Weights of a small model that predicts nearness at each pixel: arch unet, 195000 training examples.
Rows from block 2 of a small model that predicts nearness at each pixel, named by matrix and row number. Rows with one number belong to one channel. Each number is 128 + 32 x the weight over its row's rms, rounded and kept within 0 to 255. All counts start at 0. Numbers have three digits each.
Before each channel's rows are labels from the 100 images, of 14976, where the channel reaches its highest value: "colour at peak" is the nearest of a few named colours to the mean colour under the peak. Only what is clearly more common there than usual is listed. The data: rendered scenes of coloured solids on a plain floor. In brackets: how many of the 100.
# convs0: first 3x3 conv (model.enc.0.2.convs.0.weight, 64x64x3x3, standardized in use, each kernel summed), inputs 0-63
# convs1: second 3x3 conv (model.enc.0.2.convs.1.weight, 64x64x3x3, standardized in use, transposed, each kernel summed), outputs 0-63

colour at peak: brown (28)
convs0.45:137123128122127149094160117126106116176112216146132158147152087074078159120154169108126118153129095128104132130135115193194150042096110088129150120120153102164158146154113047084090149111152119
convs1.45:174122167109155146092121127143119099100165006166150097139179150097162117117166099177195139109101123105122180162140134107125126158169154147112153159160168149111103091103146170152118140104088149

colour at peak: brown (56)
convs0.21:106127108082126148144157156114140066102096142127136144199082187139152187128095147128129149131226140121104148073163103140102137158146100081049102121123091145121125112116179112161139084105153141
convs1.21:125102155105156072140162112105107094182147094138131115128144143097166086075132084126148141168085102151130119147130102119164085141065194070207139100115121128151125114147071102083163163101169093

colour at peak: brown (35)
convs0.52:099122172153146188119103166141128082139120090133177100150169130129091078197095144138135101144158150031143125107145089123151184137125140093167108162070154052120139089103130126146142129095134143
convs1.52:170112151136139102173109044111151165117057068112107073153124151133117118134167119144142166080089118180047153153101075133099114133144136148099068086140126103084105100120154152111102149111121133

colour at peak: brown (37); black (29)
convs0.37:203071099106125095128155140089117104111122101158110113138137105079160059137096157166128141106115144141154182143146169116152153155080152150096118156135178106158042061147122186126088138140141147
convs1.37:107180176158168173133132133097128156144188193096142157072121128162107142099155112130137113104140058115154113143138160115143152085100142191151145116061155095116098160130103122112160144051068130

colour at peak: white (40)
convs0.38:120103145168145181137135135088141117146127125179129095136113093018096102149131172125159199102122107109122129042137095179131116136151106088159127205110133157164109131138149102135134081098142138
convs1.38:061142108123093116128143122121131110164160108094154105129080085056154121081134070128120090173131117126166171110130131175155136161154147174104097076103167181098109143115148176148056155184138141

colour at peak: brown (67)
convs0.60:152115120139117144107106125106159128151090165134150140169126165062178154169174131164137068172130069068116108100085108149176166073167120045140160151145177099122090139128130128124090146087116124
convs1.60:158106167137122166133133148125082132152160121169114129114182107153069182159130092107075166140114170177149067169107083150117138110189072125128142185083126123118139130103169136177175085162161113

colour at peak: white (25)
convs0.18:102106147184123159127143134073146147165110111161103166148095097141147088114135202159156125139106096170128062156054101172123156079130164125098125125066150168083119137138147093193120099148116093
convs1.18:152085135120122129137124108120081126067168074147122144177142164137143163146104096120166109133157057144093173129163139151137026164155134137124128159174143145180132142083179116081096128092105171

colour at peak: black (32); brown (30)
convs0.3:151127130015130130131194156144135146147127149167139123122133062155126113129137105095106068168105140067155093105117117101112188111176133130125125151100070183150168171140110135147122065140147133
convs1.3:179123154154148105129077081135141135148128150170128138138140177164090121195142155123192180132195112184087107165143124130070116128120171095143163129157133200109182090114141119176140115141096149

colour at peak: black (44)
convs0.56:092095060145100199112116156039128114128110105166140099136115160059125143132151146132109169106166117120144122051130123175114153124130125081111183212109137149115150130126192127146144121117137127
convs1.56:113196131093142118078146141151056119175069133105110148122120074144122185090145084143103117172085125174149119092100143111145135123117153152103096085083115125132076160082082120116185111075152103

colour at peak: brown (34)
convs0.24:183091124105126138176144107140152133126117134153190124159126060155166058130156131131161064147174051133165155089090093137139129141119139101126102131083157103100090133125159185146073170102143098
convs1.24:140154127127097151120083138093085091104124138100079120132160172109102147122103156107082151178137193109101099178107112062143150088097075113159195142149141179168114121184140075123155073144117140

colour at peak: brown (33)
convs0.5:107105075165119063090194106083142142157140102211105100127071132081108151174113106150137165088153125128090148124127157139151142153117169119091173129123142093146101141156131147153147170107043148
convs1.5:155194148157157184182146133202105127154158138112113101107126058183137156162125201133096168126177132137160094144136059110125114103149095174125097158148116114121135096129133123094137103103190121

colour at peak: brown (40)
convs0.8:132154097127092102118150144135179119170160139127119082162154152072067161202124148149148095101214140146099158088136134165105124139042126119103103094140104065132132083142108145118155179123127120
convs1.8:086084123159100111182094083115124133101146116144116049121078124176143137076138154130097061097081096091070175145166091107098093158134162143139135157138143133102109161122163120185087120080125142

colour at peak: brown (33)
convs0.40:134123170147185179156131107104112109132105153096115104204129055120115150159161195156150077156122106117102137081142131221129094090141111099135182154070130092133103135103095125147122127097124105
convs1.40:159159092155072126081137137113120082122160139119124134072151164076156160082144124077161137104173093077125140201137116113082135154140174160171059135152120104152135134176183141089163126108158145

colour at peak: brown (43)
convs0.0:198094136000110117153134133099113122156094138085134097148123106103093174124099136115132079132179129069149131145154130076166121096140163100149164143125149124150141152168105153146132121134184140
convs1.0:084189088141118138126130161074191140130162121187117143058071108072128111129081139160103180160091102124105122107105132134126144169167101173100119145158073097115163130098142083132111125192115136

colour at peak: brown (28)
convs0.32:152095143153150125072101156084083111116115103096158146089135092116173141140175172100152136104111060139170154091108151178084141144159070095167118151090161183130081179132183114110114109117143170
convs1.32:089140096098143127109149062105173153144119194163161164146167228145134130189053101148141098176140099152118185128118113101150148159130136108126178142136126146155157142133140154120155095106078132

colour at peak: brown (32)
convs0.31:123075099049100152153127121120160126116095123143116126193137140137112166142128182152142143151215071125123138103174099158109140173084134107070151144090107156136169078124127141139132147055082143
convs1.31:122106087110115062090149151114112117116134093173142153125096100029185097085112086125100051126098158116101125149122180157157171157133158110157123073181122082128091143122142126109125080134136123

colour at peak: brown (35)
convs0.51:087091068146151149125078126096149083133135122166181116123094147110109146166121172152147138144145069177110177096095105127208114096089151099141095171091118189123096130153172089151170126082140124
convs1.51:131157198105116120123144112154059138060136122145120154184154112099172125075098159111173131065145099081149116121148154161079112123172131106118153141150147142157101142115141111063125171185137195

colour at peak: black (40); brown (35)
convs0.55:168091146120139183173133101101121116169152083134156087116141112070066151134149128122122109136145121156199124141058098140116147071135089131138153177053151117122145112155198124112114084103178155
convs1.55:125105194090161119084166179158103117139169137159095155155146160139173122139140122121156153121180125093126115111133101126135110157123165011127148127173097092156158149123069081079179142140133120

colour at peak: brown (51)
convs0.4:183087096092135129118172135072122084104148129088124102157171138139164175144177118129139074113177107095105130169086117153188158103099177118073197132133156040130105108136131143132110135114145131
convs1.4:104113176140096117123132104104129135182070068132161094137097079080111118151087150144112129133052110165089115137161089110079138162176178136107101076132115197146127097091142160116118092147174159

colour at peak: brown (47)
convs0.28:099116094127149077116149151102144112158126126187136148065168118141113086125109195124086162110091119133079081170118115142125188121109178122119101089093121195097102098133137176216132132161154131
convs1.28:154144145109116121163116031156097115120137144126126173130116180138114104138127099168220147134138059105173111119147145111103071119146140076088137140162147096183130091116125098069115170099100099

colour at peak: blue (25)
convs0.10:147123149121136093131125165102150140119097079167125137121141132091170134170161126168121096115164079055096172121127079136143084086053191104099183132183144099137158074112140189131135139117166116
convs1.10:177127108098104135137157152139109101116130199124117143149094115174079182165120165143079159184173137118102056142127157107129118104132081088112134152124049156132081094101107053121125087126130148

colour at peak: brown (51)
convs0.20:086107112133145112105127154139125111162093150180119116134110143117108057169193113142126115157113137192097059145102088185151095144100123054142110178081161197145131112165131106144116152127087166
convs1.20:136103125174083139137079060143124121099141127098127075204166084150087114129118200138111110125145109063134117095149124126148182135141116203119109091146146084141167189165108136123121180134147136

colour at peak: brown (58)
convs0.62:106061098074122162103178136144170114133084116133112128156131100042096124146125155129176075141136105158114158100138172154120105159117159095111138160116132144189124129162119167138190092046112159
convs1.62:116145157154106222139175133122140158113070168183120192150136108110120138141115150133160143090130113136147086122176152164106192148106135143187129130084164111102102136125150086191161167137179161

colour at peak: brown (30)
convs0.29:137097085184116062129140133079117105205115076192087097144099198117168135093162140089148157150085132129095140157144181089150129113142147146167140143126093125105157136122132144136085064107114159
convs1.29:144161194153138182137105119148141149140144195084161130127182121154069089154070116169120117070155149182163101093154105134115125148100103109082143136156139175145126161194171129109174125140159101

colour at peak: brown (47); black (29)
convs0.41:140140127168177158156107089110155077102093151111140095151164118109136112157144147174148065167057112097113139173091114106136176175129130134048132103111137169176084102169112156128153086075131154
convs1.41:097122136110139097118152215123127114120175108110099159112131130106173101126121082066113149075171068083131161108157150154068068126087150139191110124105137097126171194117146128144156174155131126

colour at peak: black (28); brown (27)
convs0.54:131114115109154167103146137086168137126159201099105123126159131097079153186145154151194132098127122152111122137059138051154096114191126118127129140069109138167090075110090135177097138097142161
convs1.54:169095190154096139145161165197065157128131102158161108128135114152122122117130138074113116122132146147174113140169132153097190061113117134144121150172131082146110138190185124108102133208169120

colour at peak: black (34)
convs0.9:125120090110155101126069147115137164163145122178148144131132120107166164105089143136169128131205124066130197106128147096142124102135090126095148143142124097152095126123157156105122052033194133
convs1.9:136075117096158134109149149091130096191052133165146138144158138116110112173147093161116174134094163149130106160122130101140172165118120103178166094077065087091147140103068159108170119070106107

colour at peak: brown (41)
convs0.47:139115139108130144130146163110142093140109119152148121150068075096134182161131156181149086115137149038160174107172095156119130107135157109128097129161079146120164114191126096144177044078126105
convs1.47:173141143138155119116176131177146142089165137158091154162135142140134066079123145098117203151130132117201082140105150122152114116131139090125148138111126136146161112129060103177098229158088152

colour at peak: brown (36)
convs0.46:187142127146126151102064084096160129127135148134152114129105063077151126159132141151163106158102094112125093134094109179125122105068129119081135120156132217091165123168167085157148178129077173
convs1.46:083096128159172142112116188127116149175163163132127167176120136138087128112187163148151107093140104094113160109151124069070129100180162152154140153097171116199084152127128154132197099078136119

colour at peak: white (32)
convs0.57:083141096165172122117163122026156158148145103153132124097143080013082123158131135098141153153136129134147164037115127166133119099157119095125136164104159140150168143157128132134140116138136114
convs1.57:083119079150083078062136110101141104102104120064139103157033126145122121111163137128159094182122092115107138120100153056147090129102179122119140077103121132094167110093108124130067140136101115

colour at peak: white (32)
convs0.36:146101095085106062092195133133124097101077116170108138170115109077089101141175118154173196154156128131132116068167102156128153147166136124174157189093096129117178101135096124131105131086130157
convs1.36:100178186159154193187110140154166163182183189157102146085111123094128113146132158099113091093170138137143094138104136166143138128075113168122102103137167187136171140128151119153156113194130123

colour at peak: brown (32)
convs0.63:120058087177165110090103164068164150153113046125178115099098144118143167192150116085144077127136125105162105113120147133165114155173161051143114178115145125094145141118162129111164112139117126
convs1.63:123090126123134189147112134112096142137067193152155185176181148193139159115156121197110187168133130130119144099078104139089184150129096129067118145145130119119122109153113130133104070152092093